Rows from block 8 of a small image classifier, named by matrix and row number. Rows with one number within an expert belong to one neuron, the router's apart. Each number is 128 + 24 x the weight over its row's rms, rounded and kept within 0 to 255. All counts start at 0. Numbers have three digits each.
Before each expert's rows are labels from the 100 images, of 14976, where the router gives the expert most weight on average: "responds to" is what is common among them. Only what is clearly more common there than usual is listed. The data: rendered scenes of coloured solids on a plain floor. In brackets: how many of the 100, against the usual share in percent.
# router: router (model.blocks.8.mlp.router.weight, 32x192, trained with AdamW), inputs 48-95
# up: expert up (model.blocks.8.mlp.up, 32x192x192), inputs 48-95
# down: expert down (model.blocks.8.mlp.down, 32x192x192, transposed), outputs 48-95

# expert 8
responds to: count: one (79 vs 19.6)
router.8:103123091131171119161075137138111146131109115098157179169140142137118072138146126139096116130145117101173164114155107114149134146103085147140118
up.0:108081173119121141124132112172141155110152107134114134098141127130081147154107100140141106146159134101141090145118149142133130134170119126084138
down.0:118112112166151142107082081114102115164129108134119129147114110098177138139123126156138122158152115173120111133127136111143147074112126106165119
up.1:141113133100129176150146153174135134080153129123162125097123104124137161156139178095160148135130113163156129160164124112151144122126118121132141
down.1:119134157160092120097088135094145122141088148094108102171107120092128126134138104121110101150108125153130149136076144154116101134109146115151177
up.2:120127097141109133089111129111119135180137168118089112133128122142148106112110186126113113142172123173072145118125141092111088155127127145138151
down.2:102118149125111137098116131134157114113137116130122097059156103124157135161107158091138107111126109160163133101094141144111131137154096129155110
up.3:153101159095138127106146162099127171088117141131126136096149145140116150148088108114138150111132126104157099132121138127122077088112116085128133
down.3:134131144129148133132142093118149143112108080145133132137130124091136121145125127080095110094094145128081140172120123144148082119110126129145164
up.4:120120143151150117111134121103161106112136129107095159115082085126105164120143160144131159143166147093127136121105136169077131122129108109125100
down.4:103095103110106154106122127098168136123113142119150133140166174170114134145126095094090159141074118133114127118144119138109150124169074123139122
up.5:150083130116138114093137145163111148122112140150147175124137160097140125138138149149095149089117123111079114165162157131121084105130128141115152
down.5:124142171123108130077121117136084138136126141146115091118187136181115120133130133120154090159156125149151142109124114143132159135156110170145098
up.6:115184103129130160133114106135136111132140130149120139093082103073109106110106165113119128137148134122083115110198133126110104125172184156093107
down.6:151145152128142182119177170118132128149123163115081108119131085138120144116112081115155131101139117142137127136096151143127125140187101137184139
up.7:143108116127073126128112126097147149103102123095118107165148107093114166133136108112117053123111130131109121134135115104098122158111097130103151
down.7:142111124105145114113176110150092144119188061157114131138104141140125127127095159101122155139152123107140104114108139168090121107150100143130107
up.8:129116120154121083080109136092132151062145178127133094092155138124133145080146069121160135107141159113153129132131126118096127118139151165158168
down.8:127109101124114102127159152150122138151128127140142095155115096133144139130173173103133158126105114107111164064134150133106130091123123122133129
up.9:114149141113158133156105133132150155102129125141126108101090066157110086126146145133144117169125082105126090122167105143124115139149139126150153
down.9:141119109124121139143148150116128132132129149120114099181098127184103105098124153150144152128171115131145091094139126070120120160127095135147143
up.10:136143121145085143144153112121129180125174138117144117091123097132151105108072106132097140155103124158141143106138083118144116148141160080121088
down.10:094129165153128119098143116095149123120110169133165121114117136112110102126134142152153134149128135125136059148113155137112089138132106156143138
up.11:146107136141127115139131100149130148143057132056124153171131125087104116113140146113091160127130146125094122142118119171110136095083112116130118
down.11:116144074111105144150128141140085108106139119167130129194139118144170162113133097097123117114137152153103133103149146126136090148117123165138159
up.12:145076140110132096082148111104155122125108106128126140143171135100124156118140141129069117111168112088130134135132142151126145115108137147126109
down.12:138102157121122117156186051131108119118118094144118176057150183184159138121160099108126104164152128128101096110142125149130119131122167136125095
up.13:109122111096127086128148131114117120124086087161126179176117118117090088198132146096104117089125154157099139108138145113160105122088123138142125
down.13:141106151171126148111149114077129124138105093125120097139156172100115129106138106098185172148139109153129111143113097110134144152088118130136160
up.14:144140167095139185111119097111121147113139136117126111165147136131134150127136138127095100103127095184137117145107185113114094105161147118129114
down.14:142141161117124104129089132079114151129149122112142137090104068141082115155168113144145109158156121119100140108105146147143148148109158128144135
up.15:174152117125107113111127161145115154103133106129121117137146135089109163078122119103170154119136123150123153111103102117161193169138150148103129
down.15:112145132162124085135114114118080133093138144123105127116130118134146121144127146126146128127140167050117132140163116144093121123106128131095097
up.16:116139111165108108128112130152113133115122100073111126104148128140119109114109161121124174087151136094120102128115158080115148144125136146144126
down.16:111138155127088141136136140117143156134131097117165103117117196131126081108135110090103144134128176103138132120097122140112134134128090156133152
up.17:115097147122074113109068115096097144128121138119141126116097141104119122116131139104097169139119099122102133148095164132143105170122131147133091
down.17:114133107082120116145136158141095124185137117122132139126118111122138064109113138147111170106117154144075130155127110135163090091137144132115133
up.18:105141138118123127088096111128173099126140111152144121119112150112188142127142135128137113170108144150124162132183163087160135106146121105121130
down.18:121126156136134138105103109108128113156122104098130134118164130135125143072166149152148131100131136127109133121128113139107168152092114144085088
up.19:133120133150137135168123119143153132122132118144108060115097131117110146107154118138159158129116130147158125116121128162131122134147105156138120
down.19:120146174098107106159153133120126141124095120118118122128138116088161172158151119117095140099126117093113119132116156130115128132153111125121134
up.20:131118081106124114095119115135139146152147164150145123141128153125172145102104119148084142127176138118116157080168127122112094128104097128132116
down.20:131172141127088083105176139147129111118144124127117131108138098115131128141117142102102127086153135114139146103104124122110112159172149120139118
up.21:117146107111095117121124161134123153187146102112131110115165170164129210123152126104111156109132143149154129096110093122118120139130135186116164
down.21:147105136082143127070125129157147131142159144149142123119085123115150136148136120123105086127125151102113126112143155152128140093097158120114129
up.22:075085143143131103176108191169149134104107147123128135105148068072116174109108144111111152113135151156134094126128180180168152098132133120124169
down.22:139155128123092106132156111117148149143155153130077140130115124155140165139146127112158160085129126111117151103152150114139111100127137152096105
up.23:139147132108089163146123104114127115126127092142121103149114155131117091113140137121149143137147141074136136150163151133134106125150106128087099
down.23:111159111155100149097141135104109118119088124141156097104149161081097081128141100110151116126126076137148122156141139146111182141146140126111096
up.24:144113102154097150143091152146154178127151163138131147101130119130130105124144131134125103118106113160134137107097135135112126118093099152158158
down.24:128117126102094159093120109121166097164162100125155158128098162122153135144085148083102086136144102122155098097174122111125105094158166146136104
up.25:151127132108122109095132126102115157119139129121106160102111138129140103104150082112135097090164130146091132156135182123125157100155151147135118
down.25:122091130153111141143136114142093191105088104164140108111156158131157124158146119141123106108145105129111130078107163090124118129093128112124135
up.26:142118161101164136077133146124118127110120061176170121131110168127173146174102133143170139168109084129088121158121122119123085130107157089142143
down.26:141148151124084133133153114164139145112113142106158115105106123114104132123154143127156118140159107107103135122125149169154135141161154182136101
up.27:131128133091111146118071131173090135114104117130100134132139152082123122103126101106134126178130164129057102143068142149135146099112100116131115
down.27:158137115123141152103118155191121145158137155149114112160128155113116159100135123142117128113131115110097105152106103145131086158111149155102124
up.28:104177117130108122119127172145180110137099143136152163096144108128110111153147150092123094081158155158093096094146113104138146137142153143158131
down.28:133130117119157129172159123111083148148115133143130177097141096148073123112125125142101149107119122101117091132148115108138106147098141108142185
up.29:172124107138172104076182125151141103099177111103139147105150093126115128139163161153130170082171116166157130147099180162163134130127067142106140
down.29:126140162100088121140129138142152151130137125109107089141130169145144156123125130154156156050127122135128156120112111112121153125144090123142091

# expert 11
responds to: count: five (68 vs 20.3); cylinder (29 vs 12.3)
router.11:180113132123171157084114126126132111118108071115135131182098135123114084117161134125107121124148096155122123141146152097138111123120117063158107
up.0:125095134136131167150087120177099124145101141129111139133114107112185171108153095096129115133122129139160141117089135106129134151104102172108139
down.0:135133130139158116138134130108075150137127116136191119147159135119086137126112101156151149114151157131126147138160115118112122074183153161134159
up.1:142131132056090157180153145085184145162150099141115121133100163180137141116102125128117099130069130175111099137081138166117113128106159145135127
down.1:095072080181137153169085103143123126102090084147140158092135129133128118119119152130101123118172119101118141136122123111139139104118112092099091
up.2:155142091164148132079099120182120129139090134159143138137157134117154115133135120129125121179101142115125165089130135138139191136125098108130111
down.2:068119113086141128206170123126108098150134119143144118149135120168128104085125099148136129145124164199107126138136122154140100154098089079114125
up.3:116155165139096125088121134173097193085159081138154123117134120103154133133138132160154160145092107124125156143085132112065105130142168139146157
down.3:146118107128144124115133143083089112133105178102112120113103111115119142111123107136109145090132108152097093110125119125160160171186137121119134
up.4:098109108118159139136099106180161151150147157161118113145161121118128128122098129135140101122160135127119103140145107122135131133131143102134094
down.4:128101122136145113118174153083094116133160107090166140157162140150112131125141111160122124145111109075131117089136161115154129104157097124131125
up.5:121186128090142088165095154116131141115101126130087108105133155121155172151156140142132128138133116119122086152140153111122123118174128107134116
down.5:151118135137116133095127123102127137122173132152087121154150120141160134156152121096155159147117102122138150129087114148188103090145103117145100
up.6:133101093106133135134126105147161129111151124139159120103103172144143064062116152114109171144154138152155129103120107102094140127086136156123149
down.6:099095162128104119153136128129116160098123141109119110117114087169117101142087103120118085135127146152141144126132156146121103133125114154113072
up.7:125128150139147124132168128113075130110128098110129141146142126109141099118138102128106112148154126124130129159134141164092128137142104139098133
down.7:115105137128181135139137122097092100100153132094144115131105107108091142127111138102098130106132132127147113163132149115099147145120100147093133
up.8:110096112174119123131141141109122084140115133132135088124168134085124094154098178134106137117127122150140123103101145120114110145129070159113095
down.8:130148156087137134172126165101137196135148117130116146135129147110095102136086113072135065163125121105138129149154097115113148069122111150137167
up.9:152174102104078180130147128094092101117160121114149097125141111108137125115122124149146111103101116109099124070120114109116164115137102131154141
down.9:137088088146147150160152145166165127089125104204153116120150139156095122094103138137148096111137113141125150157085150134100100117115125157073141
up.10:152124116128136149161123167171108073110111168121155170126091107131133103130118129089130091128104129103130119159132138119118105150108136135145077
down.10:143151120135113170124128104128134145184134136144109110118205120121116110104101174108137142137115126102165162121100144132158106136189136122119113
up.11:128172175139127116170136166125138104127107082133160103142127129114085148137121143161155132111120134128090142149124141123136119143163122119119127
down.11:130121128127113140146137137125159110149138140125142141152126109167135142102176144135127133129124101088111113099121124145117108094113130092077162
up.12:141101116164144155116135079107135164118152096131135173131149136110105157107166099089135135125138131134111136114132056114141149136149138148100137
down.12:161166149087112109128127121129129122143122118152122113110128127155110148101133160132092131109127130140141105161145090134101134133152113148138087
up.13:168106145150124141139100153170149108146126108141119147096118124113108115116125122126151181095125116118108144117138127109149122163160106093107126
down.13:090159111114139157183101096140136146085111120107131124120098096151092109152139132159111098113151126129143137101159119122097071143112130101140115
up.14:142130143118145130074155105093135103126106143164116131110120129103092116058169124079096132154135103142190136117156145125136132162166159139101153
down.14:149114134097146086152160136136103102127144098109144129152111154153136153144116134107103141096140124127109132144127115105104118112144075106081109
up.15:086138137130094138161084157111113157140155112105098142175116091131138124129130170135119122110122132149134128132138115148135159116158161151103131
down.15:166094099154153170154086112112126128108162105154135142159128125138153122132119137112116109132114106093097075142137135167169111134116149115155139
up.16:099186126180128035136119151137160118093121157132166107099076127157147141124127122120160150125121132120103146132140144118177141083125113130142133
down.16:101160091110111130122151127101162162167126117151149126141144113143123133091123141157167141124124096161168151155111153114140154154129142138129162
up.17:107152152111152136145102113152111152114120108146120122173152147118120120107071138172125123144137131106144137137154173077112153128082141148078124
down.17:158149113113110150125129138145155120113082154148090123123109134139103106158120133099145164092109158098149089087151150133155152139123129123110152
up.18:125101079129108111174136140164157093083122094131139157156130113126146120159165082135164124130124093090137140173165125109110118110116098059124148
down.18:136145152130158122154177155117101107196099138135153107076131083120132110162117185092109158119133185098128107124128133100141163112136130151117100
up.19:102146150127116139163115111123145119147131100146117081147130125127123146150130139125111130119146079098142164146135134089122103137140134130110168
down.19:122137175136147131141117125111134101113144175092163128123094118146078122102115128108152125097134126109125109114091107131127103169112143130151168
up.20:105112117141150120098112124169155106096116067151094124130157154137131125121130095124165128122119147142099107149154147164108140153146147108120110
down.20:130156112098097136166167087079094139169099139143145133101150127139119154124103154106143116159134147160159153105105184111126123145135142142117110
up.21:146129143120103079111145100110143121119161103150150114153106071138115134053114092123128120129145150114128152074119111122142128118153167089103141
down.21:150088124121148155152164096149097150141112168079113122137112157153126100170105115101097152135121109148127110121094125112129114122157123163130124
up.22:135100107111102167132152176120138142152143098095185127067100091137129128119157115147175116117106112128115160157134125149134159113121130129099138
down.22:161113123109069130151145144144141142114096153102118128158118155091122127104092176091128132118125131103113109172186146100133130091173117134124124
up.23:135100119123098157153117131140121145139148107126102124093137141122130118132139162134102099126111119165131131143092133098104117125165106136132092
down.23:119166195117160107088128161171101126131129162122130133099151138128119150113164108113143148143138125096117137096124122131132139141153070167075120
up.24:134146108148106139144109096138092113128124175121140089154149122117132128124090134148116121127134109124122187078124157124157103123089139093122102
down.24:090134169109111131138133096172117143131131124124091157147122097113145123129119143116124147128141108121126117110138114142157115126158108141099184
up.25:124113119126131142107111097094129120153161162105122066115137137153156075147123123165107168149150084122115129165119138090142134141146137137158146
down.25:112165127122168148123070169133130087107161156105138135163081115064143152120117109110089086101120113115134124172128157130127147123158156114130116
up.26:158127142129139092131123131134170109137078139142114088125128124114097109049157145114125139156154174147130140129125162120165164146105179102107163
down.26:134128099126109149128121091110122175161135091079121125093118129202177160137095137117141121136125138113138119183131141146113136120122132145111135
up.27:122129109156150153145166118117084160148153150133180131078139152129136152145163130130114094103079134147128143096175116130127134139137122136148109
down.27:142097160141130115116145099091118140110139092123100104122122140092113101105087128102106123101153123128161132162108162115164123134125119144127155
up.28:100144112143119159124135151137161112120123115153120117066160120154145137111123131106136127128082169169136131137156120087124136114150156153123116
down.28:117130116146117141111128137088117116088112088152175127127121175159171085199139136122140136130104096117143178155138108111127135136131105121123108
up.29:102095134149125086172155152134107125138142136139121119127168145071153119143152162139167130123113145122143112164138145126075094140154149160162124
down.29:155133098122113163134133137065105131127139128173148129128161123165127106156176123141130107122101096136129135107123102114115122060119136102109091

# expert 30
responds to: light from the left (56 vs 24.5)
router.30:122129148134105133169124095128129104094112109124114084129106154109142175152150133172146152146109140124071154134111125151135129096101133113111139
up.0:099145133095144093123082133113138108146161169125125138133129134143175109142144119143108113142128109116152087125140174091178115167157167152100156
down.0:150119056112072105146115120118131120098143196108150146112122137110136138149134158130140157084134105125168145104138070132129141154113071116114101
up.1:112142093119141096127148142136125104088122034141103129156144131115135123103119085130126154085135156123142110152148140109092139135112108132109117
down.1:120079157125086131137177162092126179137081147105123122163111125105110123147133138126088098120120122094143123121157125098142170146159130099103191
up.2:136114121126113134094087127130126139174104090155132132128096131132145125133114128147140084131098093146109134129129121128141082142129094098119123
down.2:112109142116125083104139144115114136118134121120119127151096127121132173148153145142128122148117151110114076102122120123147160090061114142162145
up.3:104082097131140118119085121118100148131143124106130082170130117086145099104140082129132132082155114118116169125106114102100091172119165158168109
down.3:146153110133103125109143164113116143149115147128131156129091146141163141118085176129135139110116156140130119102152110123093116099128127135166124
up.4:132154099117143075128076165143122130131118125101157165133100153141172156108096131111144118133143136174138113108132104137121133149131125163144116
down.4:156132131150074121075155112141114129178137093121085123095108120125133128110107128113168133126096108118111138121128140120148114126101130161136104
up.5:132148138115157164119098149088159123135087123125147107120155118146160201155158124137139144147145145162121092109129134095130169136120063181124113
down.5:159127160133141126100153096145133089107142117155089149139144175140155104109183102130127145162134126128132155099133111129140154127095116095134144
up.6:122148071113103145110137144167147128135140119145152121144143132110090148134136165143181108134162102134110130100118094110137126137147142096126111
down.6:139166137140162145126149131137141160121126100131100109122085145150110113102169144129103134146127151139150156138142105154120151138142072138079127
up.7:118157123136149094161148140096114155128119143185142104150144125159142099137131122154148126106104091094134114187134104123124110130129124154139209
down.7:144070117084151137099120148161122089115167114099155144115131139133128126136094144094116119139130171148125099118119123141093123097125128104100108
up.8:158130094121149134157113141119143089156121176134105105168135139139134165160104083103106162192109162134149126131144147159127159173138106138141104
down.8:126141102143127123132134161119139094168137150136131109121149123132089115111126123145179161120133128133127149108120134123128124108118137128143128
up.9:140124128114129106098151088085143106147146068166136137117152111133142181091167087118098146147150117163126111104165165094123132130113123110130140
down.9:138144116144152151133151126184132105067152100098079124104085197116124129112115138123156160150141147134142112132110134104149068105141125108107125
up.10:134133126105169121081146115129090097075083116184094137168130142103135125145130147133164116177155124110140123153110129118128150115147144149119167
down.10:114132164143136113111138171138133120122137142130144131154105140149065097155135108139131096121125137159141076134103146105115130123130101093115114
up.11:126140132131132115127177131116095116120145126107149143130117141152092133139101129182112161121103178164134099092170140061121087122090137102127127
down.11:113151135119121137151154156105142155138139139120123124130181129123109095097132148112116112137107164146098103145096156144124125137108130156136117
up.12:097157138110122099187156110119120130127136129138164142140132161144145168125154106131120117107131126170136117117135152134150098103107128104133151
down.12:152125135159127070113141124155150088137153143131099142180110096154145139156117149131148135116150100141126082126136152125101093135148144165119131
up.13:125128148097124143163082114098096105128087138115126107150193133124095115107137100138151125143155123121146115101090122124094121146147134137093109
down.13:144113162132114173128145107151127170174117102107142159138164186151137139119122124137099194160120113156135145150112128126092123119124142125167135
up.14:153176103114130120106140127105115131094157120112111109140120154114107166125096151089094126123133083119094140102129122147110194133131116114151106
down.14:137130145142102138142078127124157122155137098105151120128078114137192060144145102144168123111122113124153160125135161142131134127108124165152138
up.15:125131135137153130092120122108190146151141154156091107111125107116111105133106121115098130161126136140109164088145169092154100115166125119129125
down.15:134157112145116107122122112099142139144078112178146130148173167132161116144121107125133103126164122139156129143133123136097146161125109147129103
up.16:115089153161105138170125107160113126097093115125132133167110129147131103127140141118117154081130159094118168133067156145142166118145120143110125
down.16:131122147085162097123159103150139127156150145122139145129117110115116092124142124145098088142098137130180100097146114088148151134157117156121133
up.17:099130102087089121126074135136149136141109106122088140116149144126125123102156118109164176128125167124180147117124132136089124145138102110108119
down.17:151071116137146127122203125137133080070108108129143163145100121132151137121122126138126167122143137127104141165133138109172109143125151129079162
up.18:141131155075110120095177084122154122129103112090127150120148137111135159101166081114128118139135147156128175140163145121095114122113129149113094
down.18:161152169161122158141145158082127142144128096128111122145157134128130084156092119121136096104146112143151102142141118154072140090122118146173100
up.19:146087121161092131135142110173091096124164146120152132156115141135125132135090125149116140100133153114151173091163157064150127106125113120119128
down.19:113119121076117134142129130149106157140109153126124167152124142090138122104130104154119143138138145181135110125138075102083105125154116124122130
up.20:101139087105125131135128115155126125099096089118144121174206158115133175131126143136155123122127179104101141148118128140130159110118136113080122
down.20:121154134103135153168136162129093089106163155118152130108115100125120119144140128121126111178121139089154099116117164143106087097112135132103163
up.21:095120122150152132161079169126113149099175106072116120106135146108079131119117136104118130120153120118131144127103075102138093119086143134134162
down.21:092096071102123131155145087133138152130090170130156103110123121085153140099146120096149091137136098141092095120137122150099176144134143112126074
up.22:137090105137128103133111144136165132125167116089155155127133137127128125131143136117149171097104115163133156156143094141127076185172137099104153
down.22:122109118096123123112157135124167102118151085121103109120133122101118122126128118130115143138125149157156140106137120140156124139114125090083093
up.23:088110116121133103139134212156156088090179104098153159151137073137100140101093110074143127108126113114156141137133099147161130155117099123123138
down.23:172167143079128129121113120140080124161119143135071141105153096121118135144121100113117112138140136147096146100136142107141106125148141154148180
up.24:141104114166153116153152143086173116118124149153160158116162151092111157099071108129129087110111143128175097140150064124145159129116134133165168
down.24:108113141150129115145138126098127163107131123109139157143112104155083117124153098120147173119153118143134143106087111149107155147166110123114087
up.25:114173120089125086169131101110127095168144147176143120099138173131105144133117116140154115132120132116198116116094139135121108168094131162119122
down.25:130097079128177119126169125091102144093119134144113171130128143129188144133128112126137156122132100152110100117128108122132127131109107120157107
up.26:113120166145102123156129084138109092127111132188113140184122137136125151117131193106125128110180140131156113122117134160087140111131149150113103
down.26:189119132129105099113131127161135147154137119118155117146102118133155106152105121131112149169116141103090098190103099127132186133131090133105129
up.27:138115093198151153150142115162083095140128203142129135151093173111097127115070145166126105156109122133127104147128094107111134169149125140152114
down.27:113137134115132142106094157134139135157137104103081149192129137141139098115097095149112124125055099132128093145150143126131143103149133101163108
up.28:143168134107133117152080142093124158117140103119125154157107116147135130130143109109091114152144152157135153104128178107083147128121149115185165
down.28:077105107132129131177097113147161124136121157140117138137101150113166140133094137128130089146160064077137108123108145145143143124133103141138138
up.29:116120137151132108121101148129159124159124122140114144117096149122100157110126137119134162189170101113162083135143166144181098141145107114159119
down.29:114132134128187111126125161146106106132123139127159121154141131141197126167153160114137126123095116114106100158081123141124162138139134085136124

# expert 7
responds to: brown object (59 vs 22.4); red object (54 vs 22.8); pink object (52 vs 22.1); count: five (52 vs 20.3)
router.7:128126123119168146130170160148144099131158142115141141109155092130178130128130125119086175109126174114150110110139098119131095139133152146106116
up.0:112104105128145152137107105142085126106171157171143135110059142175140160115121130150134131075117148142152130091142159135137154118111121132113124
down.0:142112149130101112113142122107108109114093123157140138141119082100119162137163129117112127125152167100141140145096153142119150102130149123141135
up.1:138126121117120115119116116119167128159117102149135134118159150126136090152137117138165102140132133113158104083097119119126135104134157074124116
down.1:129173116084138173141092126132150150158119104163139102133097153132084113130142074092157158130138138150089178146155143165124110127091183126118151
up.2:193098076121128118147113133143111151168151149125147143111132090127112108115138130118161092143145103128124152146101081149097148133139150153159087
down.2:110128121113137132103127130128146162109124128121131104153099138144127106155115165101128149130096151116138201188087143097132124159133115121123109
up.3:153103118100103119132117155094152118173116145161123068120104087163096138096112111124120139118098114094128111160161139132111140182144130126185126
down.3:126141121117172164100149110160164135149108101132139135104156088136086149121103140113139124104136140126140121093125165120120128161114143133125114
up.4:167170096129128109118164118187116148125111145108120140084079102117142110151129120133130136100135133138113116117160116104149134147124134114128149
down.4:142073159115127115133135108106147185137109127147110110146108141112136121107100184125112099135126131079107135119164169138138104131119113138117146
up.5:141101083142121138100109154122130083072158126126125116082064155167133125109126089168134189120098140146125124110144160118112086137109163131172129
down.5:117120165135133145138091156086147140148151122065163134131116111139121089157159127180157128125144173089100077102176151108134133096091116151171094
up.6:110155127103104135119110111104117140143159096128131103113115100158140080120138097148120151121155124145099161132143122068108107106120133133133136
down.6:140141149147126123090175127122119149096116098158178143153098095109145161103094134108156146132104105100143102160188111152126136107096135119122106
up.7:114106146124125139157100164160138157095150139066134110105148129152101111114143182144123136109105124116133167113099128150133161128132134126174168
down.7:113132192121128098122102118138113128127150109130167113118144119122132122106137091139130130100127128151123145107155161110067105152116125168130163
up.8:126120100123142138175174119131150119123095144141103090164096157147109142153136147101130124156140154131113096144110114138087110145105101169163156
down.8:098120192138108079126120137123124118160117130120112137175157125212162150129140130113108113144098100128127138120105109125138149107198131093158158
up.9:164107126117156086137114145136125123129141137096159125156123109163095118184149121102152146129103146185142120093063138144124124120074135165122116
down.9:124121122109125113142161133155075188150166149142115119127157152114149120138132164126072105085149130128128133114178135114078139122125133120135152
up.10:172129103128150099130133154135119121126147125138166108115128108165082083120173122159112177134147108109162146149133157133142131128160165110128143
down.10:143109166136136154130111129143132127073061138105110116117123141153146111103120083138105109144144137147097105075186112099068093128095124113119096
up.11:127095101110141105126097140168100124105136139173115132149084143181151117128113132153142128121149124150164083165105064147091095103149132144154142
down.11:118174119148092192111111126097156134115139116111109134126110125074124107137130148115099100128110117116118173155124118108187106156142095122115079
up.12:103127096182159124130091120103112124099123159158124122154126126147106141133132124159112103165137114115131109155133104165125148118124123105134127
down.12:127136098143127129120158075140171116095110105104091141141128119091128162098139131130111090154123104111103107141122123142136125111115153131131145
up.13:086126124108124124161129116099126121179141129157115098149142136146099125139096151109123107128096169109098127128146118134120171156081104111120140
down.13:125112148097108136146166149139124084114110093136139158163116153099115098090178145177110097132133142155111121167091109144120106153148153139176124
up.14:130162165099122106133122142156149126139060175156141096155117119129161149141136157098115115178116154103161170141138102139155122140094158149113100
down.14:136097122134116136104118133094136156121096128078112112147174115166040102120130121114144125119161115173158126129147162086107119139122093129138142
up.15:161109114114102060104125127150145173126141124108125136150119147129152148126113139108122118139156134131147135120117139107137127147122153178134120
down.15:124135171119148134126134173125104121146174080120131124142114119111166115145115132144131157148121117155118176111122107126141164116127130121101142
up.16:148133129148128107122145120156143167121096131114126120107126167135155139104096084122114106127143139092124152132131131089104141129111110105137118
down.16:101116101142152102111113136164137159166136157145173150124075128119117110160095159191114160099117112129126124142134121114120112150103149089170144
up.17:125144125098151118157104123123117162108159148121172138121117135090139146111111123145140170147089138108067148122114135131145128099117102125159130
down.17:119138131158153113133081130139098085142102144126090089161143137120120134145128114129142135131124149143147128143119120147093078138138124127120167
up.18:126129080115121121116128119110168134090126143117123149167104104108151129124145102176102138143115148154145120150112089115127146158148146088109111
down.18:120097148125116141116128096130118155137117084131142138110138158124154117155159114153093144125110118123157125076151140150116142136107100162154149
up.19:118137102146151141103103148154154112140176158098148158185122131152078165147099109083109145150129166116135114130131128121115126153176122098129124
down.19:119077146118117114122129135112122131081144101142096132130155128144111106150138166139140151136124132094148151092130120108155130114117123165135118
up.20:088112139134111129118150136156163124105172117111124149140108133168110181174155142121096147117135118131128131128133181142167084112154141130122115
down.20:119116129125112119128078115134105122117186117164115103124159136132126159143141097158130118156159134122170130076133073117144131132174167096141114
up.21:130103132111095083087144097106150142127179150133105115117102116142105111136115110110114148175101098136123158125150080112157128126079126118168090
down.21:127111131155155145159144121123139129114093109106141125184173134149130130108121156120170133091141112135110086111105133131147085129092125106118151
up.22:113110127146092168125125108125094159169134154101145144097111101115114094160165047143120117107128147150126129128109136130094129119117142146130103
down.22:107166112103100111133150138105181155094187096085127139100164142064203157142111158142109122087107114100101126151140137123106127106120092134130131
up.23:145125109167161130183123109116149155107070094158147102147114070104130115176107144150096174155160139200162117156134127115143102155149115100131135
down.23:138118165106138135086104099153140097156161134071120105145127179130127107093136147152116131109133167120120109099113117122125180132117112116158122
up.24:113102146124134140121124173154108124132122149127155127129142113150159135112142140119137150149070160138145107127098145138090149121082126132111148
down.24:120167167097131145152148110088145192072115123108128106111124138104140141114133164097144154157163154084146137167113108148137082155130161120091134
up.25:125142147139127101125153098119133119154157140107103152152130121143118106092128163152141127103116151089128151170144164093101095209124126117111094
down.25:111119145168107125122164127142152135100136119080138096094102105146092157097116112147149149107143136127143120170144115127137145132166156104134124
up.26:144121109138132121094134126160145088155142113150136154097097112115120126145136118122142109134146116112158147109115152092116072129154073095164158
down.26:146123067120121102179107125135149151124106136140139106168089130136121166108145099124116103060151157123121122136137171143161085154108088144124107
up.27:137094145125142154109087108108162123103113086113155162161156128136125113148154129135118167153140105132107102150161161138159073113162097102125164
down.27:115128114103092138166140135144135157140152140153150156139101116131120132151141121127118113113130122149112093075121137157139096106145128132124132
up.28:134125112093132145094161099102156056111115100154162098121144107157076126140154138137150105171117157100137141138125187139149120157131109156154087
down.28:106123157145136119131086094177130101133059140150155137119144171085120113138128098139137124099131131152109128120094116154105108124179155123145079
up.29:124140144145147122156149111125120114096132149083112094174126146146113085178125121135150134125127122069111111139114103117141125103113134161138190
down.29:098122145152128163154130119104130134123164113167164113141141168118157163111108090133094122120119159125128138138131202121111153146175158156153085